python train.py --model="encoder-decoder audio transcriber" --dataset="babble in 24 made-up languages, each with its own sounds, syllables and stress or tones, from a formant synthesiser" --train_examples=39062 --time_shift_ms=50 --n_mels=40 --hop_length=160 --input="log_mel" --spec_augment=false --win_length=512 --tokenizer="word" --vocab_size=7471 --encoder_arch="conformer" --encoder_norm="layernorm" --encoder_activation="gelu" --encoder_mlp_ratio=4 --encoder_head_dim=32 --encoder_fused_qkv=false --encoder_qk_norm=true --encoder_layer_scale_init=0.01 --encoder_inner_norm=false --encoder_moe="soft" --encoder_drop_path=0.1 --encoder_num_experts=16 --encoder_moe_every=1 --encoder_expert_mlp_ratio=0.5 --encoder_slots_per_expert=2 --encoder_shared_expert=false --encoder_subsampling=4 --encoder_layers=6 --encoder_width=384 --encoder_positions="conv" --encoder_kernel_size=31 --fusion="prefix" --label_smoothing=0.05 --decoder_width=192 --decoder_layers=7 --decoder_norm="layernorm" --decoder_norm_position="pre" --decoder_activation="gelu" --decoder_mlp_ratio=4 --decoder_head_dim=48 --decoder_fused_qkv=false --decoder_bias="none" --decoder_qk_norm=false --decoder_parallel_block=false --decoder_inner_norm=false --decoder_positions="learned" --decoder_prefix_bidirectional=false --decoder_connector="mlp" --decoder_tie_embeddings=true --residual_init="scaled_by_depth" --optimizer="adamw" --learning_rate=0.0015 --beta1=0.9 --beta2=0.99 --eps=1e-08 --max_grad_norm=1.0 --gradient_centralization=true --max_steps=7000 --batch_size=128 --epochs=22.9 --lr_schedule="cosine" --final_lr_fraction=0.05 --warmup_steps=350 --weight_decay=0.1
Rows from expert 6 of block 3 of the audio encoder, named by matrix and row number. Rows with one number belong to one neuron. Each number is 200 + 30 x the weight over its row's rms, rounded and kept within 0 to 999. All counts start at 0. After the name is the row's rms in percent of the matrix's.
# up: expert up (encoder.blocks.3.mlp.up, 16x192x384), inputs 128-255
# down: expert down (encoder.blocks.3.mlp.down, 16x384x192, transposed), outputs 128-255
up.15,104,199,169,178,203,163,211,189,191,226,157,232,177,264,197,96,210,180,203,210,192,262,157,222,175,187,204,201,191,184,233,229,171,203,123,200,187,200,207,192,186,201,244,164,178,175,179,219,186,169,173,205,198,192,174,241,174,230,218,204,130,244,252,169,194,172,133,202,224,209,227,199,176,236,155,216,223,229,195,202,218,226,160,163,194,278,213,162,221,200,239,231,204,221,220,158,211,183,213,149,168,177,217,177,201,162,143,177,205,215,188,162,226,177,199,234,172,231,224,152,206,196,243,224,244,180,251,212,219
down.15,100,213,224,180,243,90,242,211,168,217,183,151,164,240,210,215,250,183,186,176,204,167,160,194,191,216,240,243,228,141,191,209,147,253,239,228,203,176,238,191,155,180,268,193,217,188,215,173,238,178,202,231,218,209,178,204,195,246,197,217,199,172,198,179,186,159,223,241,150,220,219,235,234,184,197,168,220,187,164,206,197,185,174,232,192,245,188,203,208,208,193,162,200,241,244,215,212,236,250,249,221,211,162,161,247,191,189,241,213,299,166,242,225,171,159,191,220,242,272,233,203,213,209,187,234,206,215,179,224
up.16,089,178,178,179,190,202,213,182,199,216,194,252,201,238,199,144,149,164,197,175,254,185,178,194,205,194,169,179,168,217,172,185,226,231,191,224,212,256,235,240,211,201,230,197,263,174,266,208,169,207,193,173,203,204,173,226,192,231,223,166,145,219,216,221,180,228,224,220,193,185,174,222,206,174,162,194,214,216,193,167,198,205,183,170,189,236,202,162,181,164,198,224,203,167,219,210,161,197,177,199,202,160,175,152,178,220,196,201,177,194,235,219,243,167,189,188,129,211,166,154,177,187,237,185,196,212,227,201,218
down.16,094,182,176,199,258,196,242,273,220,201,233,190,168,209,188,205,196,176,227,185,190,169,196,214,141,235,175,198,220,157,193,174,120,188,242,204,183,183,139,181,185,202,227,176,211,235,203,172,188,221,174,220,196,184,254,214,170,249,164,227,224,223,143,124,198,178,200,204,176,196,219,246,185,220,174,213,179,233,220,195,221,186,147,189,158,190,250,179,184,202,235,177,238,232,193,207,189,207,202,210,192,255,186,185,163,176,158,182,191,197,226,256,217,216,241,237,288,202,209,186,170,166,234,201,218,156,236,195,224
up.17,121,175,212,150,196,201,159,154,240,134,151,237,147,243,165,190,184,175,228,134,220,173,164,210,209,159,191,164,203,173,139,229,230,157,187,188,214,196,225,218,222,187,214,220,212,172,189,176,162,189,209,200,237,250,157,198,202,214,181,212,129,181,185,222,215,164,175,216,196,203,195,241,223,206,217,194,247,182,204,152,230,210,177,157,177,213,206,158,237,190,209,189,189,173,224,193,197,172,191,243,196,157,175,168,197,201,175,270,198,241,267,232,231,214,185,252,154,232,195,186,179,202,215,219,216,195,176,183,237
down.17,136,219,210,189,238,260,168,232,205,192,261,198,209,241,160,177,225,188,280,143,199,160,253,148,204,226,147,193,166,236,204,207,150,184,223,185,204,191,202,221,200,208,234,200,207,236,223,215,211,189,208,211,227,232,156,174,173,247,187,243,201,193,158,158,229,223,230,216,190,176,261,198,224,281,141,158,161,187,214,202,221,263,179,224,183,141,178,212,140,219,243,182,204,172,228,227,214,178,232,195,202,231,257,188,201,185,159,163,201,231,251,224,206,186,258,215,196,229,254,228,248,148,207,181,197,190,254,172,198
up.18,113,238,179,209,215,190,203,185,221,212,207,206,189,191,185,189,156,214,207,241,206,275,203,203,176,182,200,215,201,221,243,200,184,220,151,255,191,177,170,200,218,191,202,172,181,148,175,184,213,235,224,181,206,185,177,217,210,203,253,223,206,239,229,160,149,208,195,185,217,216,200,191,157,227,131,167,141,281,171,200,223,173,230,174,160,309,181,226,196,179,258,223,213,228,234,189,227,223,173,165,226,158,223,168,143,169,178,243,180,172,208,237,183,227,213,205,188,185,181,155,213,210,245,190,241,249,213,195,229
down.18,110,142,196,222,239,148,244,203,169,238,225,212,180,195,189,208,226,179,205,242,184,221,153,213,176,251,231,249,230,167,214,229,106,189,226,205,183,217,204,186,224,187,224,140,212,147,196,172,194,190,216,238,194,175,192,218,173,288,198,227,191,200,191,166,188,170,202,194,188,192,234,225,225,204,220,190,233,269,175,220,175,156,177,217,176,229,174,184,235,227,188,217,240,260,221,208,205,222,229,224,269,241,178,203,263,191,147,208,234,275,237,201,216,215,164,204,262,215,213,198,195,195,179,223,216,218,220,213,218
up.19,108,213,129,217,256,184,218,171,201,157,156,229,231,217,185,240,180,252,225,216,173,160,142,128,235,157,214,176,234,214,185,259,252,179,276,235,204,221,223,153,181,256,195,214,174,136,214,199,222,187,255,131,239,204,257,222,159,183,179,234,161,215,237,198,227,185,205,198,188,169,216,225,229,212,249,162,213,207,176,239,173,243,174,262,175,201,191,168,217,156,173,199,226,174,221,217,230,181,192,210,173,168,170,211,158,161,248,218,232,194,230,205,164,212,183,158,214,256,196,241,198,206,180,195,198,181,200,165,174
down.19,105,212,157,199,198,201,219,194,240,195,234,122,162,244,202,169,222,218,180,235,250,172,186,201,175,229,185,217,189,210,217,226,173,243,294,179,217,201,188,204,194,241,187,203,197,243,181,209,197,209,202,230,176,200,223,177,173,222,163,187,216,193,190,183,200,176,208,177,187,197,281,234,216,237,168,174,206,187,205,185,192,202,197,235,216,227,198,226,223,237,197,208,236,222,244,221,174,224,212,165,171,168,215,199,220,184,186,176,177,190,264,164,172,207,253,193,192,281,222,267,146,163,228,196,174,198,235,172,226
up.20,106,246,206,199,222,217,165,161,178,178,192,250,204,186,156,176,149,222,206,223,165,222,160,164,160,170,197,202,233,186,192,262,175,212,193,169,186,207,205,192,179,228,241,211,195,147,208,194,233,242,266,184,218,237,164,202,182,206,226,177,207,234,236,173,153,148,228,170,226,223,203,178,226,255,194,138,194,217,211,174,194,228,232,227,168,241,162,173,197,170,210,207,275,169,244,256,185,163,194,202,239,159,178,181,163,193,191,240,224,240,238,205,235,198,128,182,206,269,200,209,187,221,254,205,179,246,172,162,232
down.20,092,211,209,216,231,204,226,215,235,230,301,207,175,220,160,215,238,186,187,221,233,189,220,193,187,230,192,211,212,194,215,210,146,187,264,162,182,174,190,226,178,252,189,194,222,237,166,189,184,200,217,187,151,207,192,185,139,270,183,230,195,193,178,119,235,166,189,204,206,212,271,246,243,241,166,145,223,249,173,223,230,191,193,257,177,178,193,203,199,243,214,195,206,229,256,262,199,198,238,194,228,200,217,160,200,165,180,176,218,198,257,226,166,229,215,190,206,234,268,235,209,191,239,209,182,221,205,200,223
up.21,095,161,170,196,211,179,172,168,213,191,206,264,190,242,146,172,185,184,219,224,174,226,138,185,189,182,203,148,182,233,169,197,201,186,119,197,196,211,196,219,188,196,221,167,197,169,230,230,140,182,188,160,227,252,171,250,137,188,186,218,133,248,226,198,260,150,152,173,254,213,176,257,215,248,127,207,223,192,152,164,209,215,191,174,161,252,206,161,277,148,241,224,237,150,269,201,192,158,226,196,188,167,195,172,195,168,156,233,216,242,225,182,217,231,160,247,170,237,188,183,208,219,239,262,240,208,220,173,258
down.21,088,209,252,154,230,192,198,190,206,198,251,199,211,231,202,200,229,241,208,183,203,159,188,171,183,219,217,241,174,167,208,220,148,205,232,202,203,112,214,199,200,186,227,192,211,227,223,203,209,179,237,243,195,191,208,187,166,217,203,246,199,144,228,218,184,180,252,194,171,211,293,196,192,223,162,131,240,219,159,201,208,213,167,214,197,192,196,182,177,203,229,190,207,233,236,212,220,217,243,258,229,193,217,207,229,199,159,192,229,291,195,189,184,201,238,193,194,186,238,249,247,214,237,177,189,194,252,127,228
up.22,101,175,196,196,147,186,210,212,161,211,171,178,186,313,209,185,220,195,219,152,236,244,161,180,200,221,206,206,244,208,201,180,168,209,234,204,200,179,251,180,209,179,215,235,252,179,211,197,214,180,208,182,179,211,188,150,201,213,176,189,157,190,171,205,226,153,182,174,240,221,202,279,210,168,211,222,211,193,216,130,256,186,214,146,251,199,226,149,197,250,225,137,115,183,193,183,219,200,216,206,199,185,230,177,221,231,172,175,172,201,249,180,253,170,200,243,204,120,222,196,236,152,237,206,262,193,287,227,211
down.22,087,187,217,181,208,190,227,204,192,223,193,211,182,236,227,230,202,160,164,159,179,157,201,138,180,260,238,253,214,183,210,185,155,203,238,195,199,186,237,202,205,214,219,189,226,172,215,249,193,186,227,229,204,195,208,180,217,266,223,196,228,161,163,199,233,173,217,219,180,224,224,219,185,168,141,195,208,195,200,210,195,253,206,183,194,215,196,193,242,218,159,189,157,208,171,139,216,223,192,215,231,212,148,189,257,160,185,212,218,252,198,197,175,175,171,228,187,195,268,270,246,204,279,168,215,192,208,151,202
up.23,099,218,189,201,201,206,215,232,170,189,210,232,185,229,189,140,226,211,203,203,153,239,166,215,180,215,242,208,197,220,228,189,168,174,162,158,206,201,144,230,134,191,203,175,171,201,156,241,193,164,205,206,211,224,181,203,166,226,227,245,143,212,192,173,191,167,150,178,230,231,221,195,194,258,141,223,194,226,208,176,185,218,141,191,169,260,178,164,218,201,250,250,220,212,242,212,193,190,208,194,173,139,184,166,185,161,125,198,170,239,213,201,250,206,164,270,190,232,228,208,188,189,209,225,239,181,233,176,236
down.23,095,234,268,137,260,150,230,220,209,179,160,226,166,210,222,187,162,155,174,221,219,201,175,183,192,191,183,245,233,143,206,224,186,246,207,168,220,174,230,203,202,181,213,199,152,179,219,203,231,169,200,213,240,222,199,189,278,252,193,212,213,125,224,206,202,212,232,215,153,254,250,203,194,158,227,190,196,177,149,214,199,200,177,234,205,197,203,221,180,224,193,205,134,202,224,221,187,223,183,231,241,174,158,191,195,259,197,236,208,319,212,180,210,113,212,194,197,228,265,171,261,237,213,168,204,232,198,166,251
up.24,108,198,217,197,221,193,199,223,177,180,183,165,176,257,169,144,188,218,228,134,204,202,159,241,180,203,224,154,199,188,193,184,186,190,186,165,215,246,191,267,192,198,186,214,207,187,158,231,170,170,183,196,174,230,168,195,155,207,161,219,142,197,174,179,201,186,186,172,240,263,238,191,177,224,190,195,242,185,217,128,193,207,160,138,175,193,170,178,228,197,222,221,190,191,213,211,195,189,199,242,140,126,186,162,207,182,144,227,177,241,222,198,225,228,215,290,183,220,207,207,161,200,159,243,230,185,215,156,215
down.24,118,229,230,153,220,190,167,214,201,192,202,154,185,242,216,151,222,198,243,123,234,213,166,184,220,240,183,209,185,181,222,258,231,200,189,167,227,168,211,187,228,201,228,213,204,207,199,234,179,219,230,190,178,233,115,164,243,245,216,222,214,167,195,191,240,225,230,215,150,185,234,205,163,230,197,189,177,151,180,196,226,256,177,219,195,228,213,214,194,185,203,263,161,166,252,209,199,206,183,198,226,212,215,253,193,242,163,189,188,328,212,235,236,164,254,197,183,263,270,188,239,173,225,143,165,214,223,164,222
up.25,113,176,185,185,180,199,172,165,184,205,164,252,189,277,167,172,149,177,237,202,203,230,181,207,223,163,190,176,201,175,173,181,180,193,241,172,198,179,222,198,198,202,213,180,263,138,259,220,214,216,183,193,205,216,172,182,193,217,186,227,124,220,176,206,188,171,200,190,256,203,199,256,184,224,184,245,226,203,206,132,239,200,177,172,222,238,186,173,263,212,248,180,211,186,231,236,202,170,178,229,156,166,171,190,181,197,205,191,189,187,273,192,253,179,197,268,194,182,209,179,224,197,226,225,242,191,220,176,198
down.25,113,189,239,149,212,201,208,225,186,195,239,149,184,253,195,180,264,212,198,174,194,142,184,143,175,199,172,235,161,231,224,258,199,180,240,138,173,165,221,201,174,229,242,195,231,212,207,230,222,211,224,203,188,237,167,184,196,244,173,202,228,140,202,193,212,215,225,210,164,200,222,180,190,206,120,155,224,155,250,204,164,231,196,203,182,234,182,240,172,207,225,212,197,174,197,216,229,195,191,203,220,232,191,249,218,190,186,207,198,255,196,203,233,185,251,213,172,216,246,270,209,180,241,151,189,199,231,144,231
up.26,092,225,153,175,234,184,190,197,164,193,204,272,158,203,184,182,145,225,243,248,201,200,136,200,226,183,190,212,227,203,255,258,213,185,218,228,188,239,202,225,168,257,215,187,113,164,215,227,237,231,233,173,215,201,206,212,174,161,205,196,165,214,243,182,207,186,171,238,226,187,203,225,217,225,182,164,188,185,223,199,229,217,218,206,179,259,209,222,213,199,185,208,218,190,252,232,218,182,204,208,201,183,190,219,145,166,223,214,182,235,180,208,190,173,205,205,207,256,239,206,174,197,236,167,204,208,162,174,231
down.26,094,173,168,232,187,153,224,199,191,166,288,174,188,184,200,229,232,208,203,220,235,224,194,247,173,165,220,223,202,212,228,234,204,219,246,196,207,197,178,184,204,242,199,189,221,203,131,162,251,222,244,254,167,213,178,198,165,255,175,183,236,177,199,185,194,162,157,166,171,228,241,224,202,211,185,155,227,222,140,192,226,137,210,246,191,183,226,206,200,243,216,215,208,266,235,250,197,227,218,222,220,188,224,220,241,156,164,155,213,209,225,179,181,212,213,152,212,244,233,239,180,220,260,196,205,210,212,182,235
up.27,090,275,214,223,205,174,195,202,152,212,204,212,172,158,202,169,151,201,206,231,201,219,149,169,238,175,238,237,237,237,240,225,256,214,244,259,175,209,236,221,182,256,175,199,208,201,212,183,255,196,270,142,175,219,208,199,191,184,255,156,212,222,242,238,209,205,214,193,206,201,170,253,243,251,175,149,204,203,170,155,231,210,231,237,224,198,226,234,226,187,222,201,189,211,236,189,244,199,187,199,216,262,195,166,174,238,243,255,214,220,190,160,202,169,194,218,191,209,232,229,189,202,256,208,131,239,178,187,213
down.27,088,203,153,230,229,142,264,235,228,228,241,200,207,222,176,210,194,116,168,229,212,199,188,254,184,232,224,204,221,207,220,209,147,230,276,160,209,207,187,202,181,246,214,184,242,190,175,184,207,217,233,200,194,175,186,178,189,283,177,217,203,182,209,144,179,182,190,171,198,221,294,229,167,186,177,191,233,190,184,230,237,131,156,192,216,223,185,225,212,231,203,216,191,165,212,229,184,222,221,180,226,212,201,197,239,169,174,202,206,227,247,183,193,198,183,189,220,231,259,257,195,213,209,155,211,189,223,186,216
up.28,087,186,229,200,186,177,222,194,212,208,206,173,176,191,214,232,184,186,207,185,225,241,243,227,173,156,205,263,177,193,242,230,202,172,194,256,201,240,200,197,248,205,220,172,198,173,199,171,210,241,237,218,234,176,235,221,220,214,197,181,206,243,234,163,181,219,196,221,193,167,200,218,199,176,192,180,148,248,177,201,233,179,209,181,193,274,197,206,177,223,181,217,194,261,214,209,165,207,211,157,244,252,244,223,154,222,219,213,211,201,188,230,199,174,229,165,175,208,196,168,183,209,248,177,238,219,160,217,223
down.28,089,185,188,265,215,173,249,193,175,227,248,204,207,213,184,227,180,209,176,214,209,234,205,231,181,206,257,217,190,166,202,197,183,205,246,188,221,214,191,219,200,197,217,186,169,196,181,174,217,186,216,216,149,168,245,249,181,280,207,191,177,225,194,133,182,132,172,210,167,205,225,224,214,223,163,203,223,284,191,162,206,147,173,215,217,222,208,183,181,214,220,192,235,206,160,228,206,210,240,202,194,249,163,192,216,185,141,191,206,240,237,207,174,226,218,192,216,201,230,233,224,216,194,230,237,187,221,174,197
up.29,111,230,190,203,221,188,211,182,216,221,205,236,192,179,185,175,175,215,203,245,204,268,206,206,187,199,214,247,181,197,238,237,187,202,132,253,194,161,154,190,199,185,193,191,200,165,199,180,221,218,213,176,217,195,207,234,211,204,248,201,168,251,243,166,157,184,189,183,210,206,164,210,166,241,122,184,148,272,161,224,181,217,264,207,186,302,185,225,217,178,240,207,204,249,245,187,228,217,167,162,217,159,257,184,186,187,168,222,163,204,203,235,207,243,181,195,172,189,205,166,198,213,229,186,236,227,190,182,230
down.29,102,164,239,226,210,132,258,240,198,236,225,217,153,224,167,222,211,202,175,241,215,214,163,223,203,250,233,242,220,179,203,205,124,207,247,199,187,181,193,197,213,213,246,147,228,164,231,200,208,192,212,226,187,183,218,218,168,242,195,217,189,201,171,125,193,161,192,194,178,215,255,233,220,189,219,195,252,261,153,198,172,170,208,228,172,240,195,174,199,219,215,185,234,260,231,206,225,214,231,245,255,240,167,193,259,180,157,247,240,234,220,199,174,206,194,193,231,192,221,220,204,213,202,214,200,209,226,184,189
up.30,090,222,245,179,177,196,228,158,130,206,139,192,196,188,208,173,179,213,221,242,181,170,208,195,163,221,171,164,242,190,175,228,154,230,217,182,221,161,244,164,177,175,234,274,259,181,188,200,236,218,260,163,173,259,191,161,200,199,179,200,185,192,198,238,166,211,301,180,214,201,173,217,239,169,200,197,218,238,218,195,198,237,196,237,221,212,200,184,153,222,266,169,215,187,223,178,197,157,206,200,247,207,160,217,195,254,231,208,175,207,257,207,250,225,174,226,190,199,211,224,256,168,214,193,217,251,212,211,147
down.30,090,188,206,196,237,199,180,236,213,199,214,217,212,229,162,168,194,170,197,210,182,183,177,203,165,278,193,223,163,218,225,207,157,128,201,116,165,172,234,181,206,248,201,184,240,173,199,213,205,228,206,180,167,220,161,207,177,286,240,229,215,134,167,158,171,182,211,147,227,188,178,228,209,226,223,179,196,173,229,243,185,224,186,140,209,239,181,192,211,290,193,211,170,184,163,259,154,162,178,203,225,275,165,240,212,203,211,252,164,203,215,180,243,205,197,197,194,227,250,214,161,139,227,162,221,222,225,169,202
up.31,098,177,204,188,220,220,171,190,133,190,169,169,186,255,191,211,237,228,230,165,215,223,224,241,172,203,157,152,217,167,185,173,191,203,199,174,173,182,214,178,169,194,203,262,260,148,225,212,225,217,231,185,252,237,192,187,198,191,216,266,171,152,161,246,188,162,200,180,223,219,146,250,213,161,217,222,232,216,240,161,179,191,230,217,245,175,198,162,236,263,250,120,210,202,229,208,217,190,211,251,191,163,208,203,179,193,221,203,184,188,281,169,268,221,210,219,213,194,209,228,214,190,199,229,224,230,215,172,215
down.31,100,175,194,172,214,178,173,217,194,216,219,208,201,252,155,188,227,182,189,211,185,182,148,167,192,240,189,219,150,241,222,267,178,188,198,132,212,174,240,191,196,204,171,218,221,188,215,247,232,210,249,213,202,224,161,167,193,278,243,216,265,153,152,188,197,238,221,203,214,205,195,201,209,210,151,185,196,156,247,236,182,250,190,184,240,259,197,243,239,248,207,225,182,175,209,237,197,228,175,191,212,257,191,231,233,217,192,207,200,239,244,174,231,141,208,215,186,236,259,262,192,160,246,138,192,210,192,186,183
up.32,094,180,210,229,200,184,162,144,224,103,231,204,188,206,178,221,174,199,159,214,190,196,252,215,255,155,160,219,218,163,190,218,217,171,192,148,228,184,156,200,212,229,187,178,165,209,143,134,185,159,204,220,195,198,192,199,212,209,182,192,217,131,209,227,221,227,235,178,201,175,254,196,211,206,187,249,179,135,197,208,214,159,181,232,189,145,197,208,241,190,167,227,201,194,178,234,213,211,131,211,190,242,177,217,221,237,217,205,246,203,168,245,196,197,145,181,193,236,249,190,198,241,163,208,166,191,164,171,241
down.32,084,218,163,202,184,265,176,174,209,207,169,222,209,177,219,208,167,231,214,199,212,222,219,160,227,127,155,201,234,224,183,186,265,177,125,219,230,215,205,223,232,139,217,228,211,207,191,173,194,193,183,172,214,185,186,203,194,118,194,189,216,219,216,221,196,245,194,182,218,167,169,202,211,194,265,187,195,226,155,158,194,227,200,219,219,162,211,193,166,193,198,223,217,175,183,139,215,198,192,184,166,181,217,213,157,222,241,142,201,140,207,223,249,226,214,190,185,159,155,135,239,211,233,194,181,204,209,223,184
up.33,085,193,207,188,210,147,203,225,182,204,232,217,198,206,176,190,187,259,191,191,194,202,209,214,193,186,221,202,227,221,216,198,230,175,223,232,185,201,230,192,196,213,238,196,242,213,183,174,234,212,218,166,208,229,228,224,231,171,188,185,199,231,235,210,219,189,235,200,258,162,159,223,244,186,198,177,171,212,174,171,217,212,227,228,221,192,242,227,198,239,238,130,185,230,218,126,275,230,205,163,247,234,245,191,184,214,205,188,173,243,165,159,179,180,188,202,204,142,197,192,253,189,196,199,241,284,154,231,203
down.33,080,213,203,262,200,157,262,235,191,196,234,189,216,214,177,224,183,178,152,205,200,189,186,243,219,224,214,251,208,185,226,200,149,197,252,155,216,187,174,165,178,184,212,186,181,198,169,210,243,178,214,202,208,193,181,244,167,255,205,228,200,205,190,153,255,164,184,185,193,239,267,255,172,188,181,209,210,228,146,234,216,183,174,187,189,195,245,213,235,218,197,187,182,196,190,242,181,186,231,201,223,182,203,210,239,174,173,202,187,278,239,204,184,211,217,217,227,232,245,251,200,224,211,199,181,199,222,169,242
up.34,094,185,216,170,171,154,220,213,194,255,166,171,189,228,215,138,173,165,233,156,223,140,167,196,180,212,181,176,177,229,225,201,153,228,97,159,211,195,232,248,242,222,197,182,212,272,197,177,160,210,193,257,149,217,148,215,169,202,171,216,130,207,262,142,239,227,206,212,186,184,188,172,207,185,176,200,219,200,214,214,187,252,177,201,203,189,213,187,158,175,181,244,207,194,192,180,207,207,185,170,168,175,212,232,226,208,149,193,223,210,179,168,166,170,169,226,189,203,218,189,173,161,183,166,244,172,211,261,207
down.34,098,229,269,192,178,154,186,193,196,181,150,202,217,173,180,204,161,186,172,185,169,208,180,200,157,218,259,213,197,160,213,206,197,199,186,193,248,175,185,197,203,226,176,226,197,210,211,184,206,129,197,210,230,191,237,261,227,242,261,152,232,187,194,173,170,183,166,188,162,187,236,223,216,182,217,199,239,193,115,198,213,165,191,133,238,240,197,179,211,222,260,217,185,246,229,230,146,227,218,206,215,184,105,153,198,181,146,248,232,269,183,214,191,190,269,254,151,182,174,153,180,183,212,195,206,209,219,187,207
up.35,095,208,196,172,203,197,188,215,175,216,177,165,167,241,201,144,213,202,253,156,245,234,175,216,130,234,172,155,195,194,219,134,173,187,192,181,200,188,238,207,199,174,203,244,233,191,221,226,215,207,182,195,196,181,168,159,189,234,235,210,157,213,185,186,211,171,203,222,236,188,165,206,193,202,174,196,214,232,227,139,248,177,200,161,211,202,190,177,175,203,236,175,198,222,213,135,212,162,186,194,225,174,257,180,186,208,172,174,166,187,235,195,239,165,219,221,215,134,220,220,203,182,238,219,218,179,214,227,194
down.35,084,220,184,199,230,197,238,217,171,225,230,241,192,252,178,209,214,182,174,146,184,226,225,214,205,239,247,232,144,176,201,198,174,202,281,184,210,181,247,157,199,219,237,196,182,174,239,181,212,196,227,214,163,177,166,196,197,289,246,209,194,181,183,142,192,143,199,177,197,207,218,201,197,186,176,204,182,215,195,234,188,226,190,199,195,193,193,192,218,249,238,161,172,182,186,255,207,207,224,219,207,186,187,173,239,183,156,207,244,307,225,208,182,205,206,220,199,249,248,246,171,157,251,211,187,175,206,170,203
up.36,094,190,140,196,224,225,220,200,210,175,175,245,261,205,180,207,169,233,194,255,184,177,217,139,192,185,197,216,231,212,227,256,261,180,217,220,180,222,190,159,204,271,224,218,215,144,230,223,190,229,224,164,246,228,219,180,176,185,178,229,169,285,241,188,145,156,179,208,197,188,157,205,170,206,223,172,197,193,221,232,188,231,183,215,199,263,206,149,223,171,150,183,244,160,192,208,228,178,176,205,176,188,190,206,156,154,216,214,213,188,166,190,227,236,182,145,199,234,220,225,208,219,250,181,227,174,202,150,194
down.36,098,169,213,235,225,142,216,190,211,191,227,143,154,235,214,191,251,185,194,270,221,191,202,215,189,200,197,209,184,183,231,209,138,233,295,192,207,216,174,199,178,259,199,193,174,213,181,173,198,197,204,241,197,227,223,188,155,230,183,221,164,214,176,157,196,157,221,180,208,214,285,213,217,204,180,214,218,172,180,215,187,176,203,228,182,196,191,209,183,222,205,189,206,252,263,241,201,209,225,215,217,206,222,167,227,190,179,206,213,215,254,196,156,231,196,237,183,218,256,245,181,183,242,198,170,211,215,206,203
up.37,108,163,174,135,202,222,208,260,192,280,157,157,202,164,214,215,216,181,225,175,212,206,218,208,174,245,229,163,160,204,182,171,155,222,159,279,198,189,238,189,212,191,170,216,226,241,192,241,179,198,161,213,192,189,188,167,201,147,184,253,252,183,159,194,225,220,189,195,180,254,177,217,165,183,224,159,213,197,183,199,153,202,220,140,183,178,193,215,159,196,187,166,199,210,164,188,207,198,262,197,165,177,226,177,202,173,189,170,147,188,217,132,153,204,257,227,187,141,176,190,214,184,172,156,227,174,180,213,185
down.37,104,227,168,156,207,171,192,207,223,219,111,198,157,223,197,189,175,185,198,220,202,226,132,174,193,215,213,168,194,207,157,241,199,230,170,190,212,201,193,172,193,220,159,167,218,196,159,208,177,211,148,207,208,199,243,229,205,225,208,211,211,206,189,190,177,211,220,196,228,160,206,228,188,187,193,234,205,164,184,237,230,207,238,170,160,217,157,192,250,175,220,254,141,199,192,273,193,189,162,195,160,207,173,196,198,236,145,194,195,214,229,208,219,198,213,239,176,260,228,184,112,157,167,202,205,205,184,208,179
up.38,115,181,242,177,228,195,175,143,207,174,205,179,200,176,199,167,162,190,208,149,193,197,194,229,186,151,191,168,176,184,172,223,190,170,120,241,206,194,177,255,242,180,167,200,203,213,178,180,167,224,236,197,236,280,182,233,224,213,182,214,218,170,222,192,229,234,214,205,205,226,215,218,232,233,198,124,212,198,180,166,268,176,214,189,139,177,198,215,172,157,240,203,212,188,255,181,185,183,232,215,227,176,182,170,167,231,177,260,217,268,245,253,233,207,182,247,164,244,176,180,202,203,204,235,179,232,113,201,246
down.38,126,185,224,224,250,233,222,217,209,201,245,208,232,181,139,188,235,193,250,221,233,180,259,209,205,234,220,212,201,163,210,152,150,175,174,161,234,213,187,241,275,157,211,176,198,244,200,183,201,242,186,219,217,189,175,209,144,277,220,219,192,204,154,138,217,162,175,222,181,171,210,177,193,259,211,139,192,265,188,161,221,187,216,219,193,169,191,194,155,228,229,197,256,248,179,256,216,226,232,175,256,229,214,183,225,166,158,150,232,229,285,169,198,208,229,168,217,200,251,220,224,161,206,205,227,133,188,220,202
up.39,101,222,174,207,216,194,223,174,226,210,212,259,217,192,184,168,193,203,207,258,190,257,214,203,184,177,234,259,221,187,210,218,205,181,130,226,205,165,171,184,180,206,199,192,199,175,245,210,188,230,228,189,240,209,212,202,213,169,250,219,165,246,268,157,177,197,162,177,183,167,185,213,174,227,137,180,151,260,183,193,188,237,217,205,173,291,184,235,228,186,216,224,234,229,263,179,245,199,198,178,203,161,208,207,175,175,169,218,218,201,195,231,204,203,168,164,200,221,237,208,186,218,278,161,233,248,175,169,214
down.39,102,185,197,239,245,137,266,222,193,235,213,204,179,227,187,191,198,205,166,233,201,244,159,212,212,236,208,231,232,198,232,206,107,227,237,186,203,190,190,178,156,172,242,167,210,168,199,205,236,195,230,228,216,165,208,215,179,275,186,217,175,199,200,119,178,150,180,190,200,212,255,230,186,208,185,211,222,266,168,216,169,192,162,224,187,229,195,217,227,212,216,191,187,214,214,229,218,209,254,225,217,217,181,197,220,181,166,244,237,234,239,231,190,231,167,225,249,227,232,250,189,230,217,206,209,198,213,184,215
up.40,100,239,173,183,236,202,162,182,184,209,205,256,213,173,213,165,149,224,188,237,161,188,155,131,212,185,214,208,239,218,196,245,245,232,185,168,196,196,200,218,217,257,210,215,189,180,196,228,270,208,254,169,213,258,191,197,187,207,202,186,178,220,246,222,183,184,189,193,209,195,223,188,240,214,215,115,190,188,242,210,178,223,250,223,141,267,207,178,186,167,179,230,254,185,256,257,227,182,200,209,219,201,194,164,142,181,206,239,214,255,175,207,233,246,145,169,184,235,207,234,148,229,254,212,181,235,142,182,227
down.40,091,177,175,244,207,193,239,203,202,193,270,194,181,235,166,206,209,154,177,217,223,180,212,225,201,236,192,222,200,184,211,210,133,211,299,165,229,199,177,224,172,217,190,195,227,190,171,197,218,170,210,226,186,207,193,204,154,262,176,212,185,181,175,130,238,131,191,235,179,217,274,221,197,241,189,161,219,198,147,197,239,165,208,200,161,217,206,193,198,243,224,192,171,219,246,265,177,204,238,158,223,169,187,200,258,184,167,186,236,190,268,214,161,229,222,183,209,213,253,221,253,178,254,200,194,191,205,176,227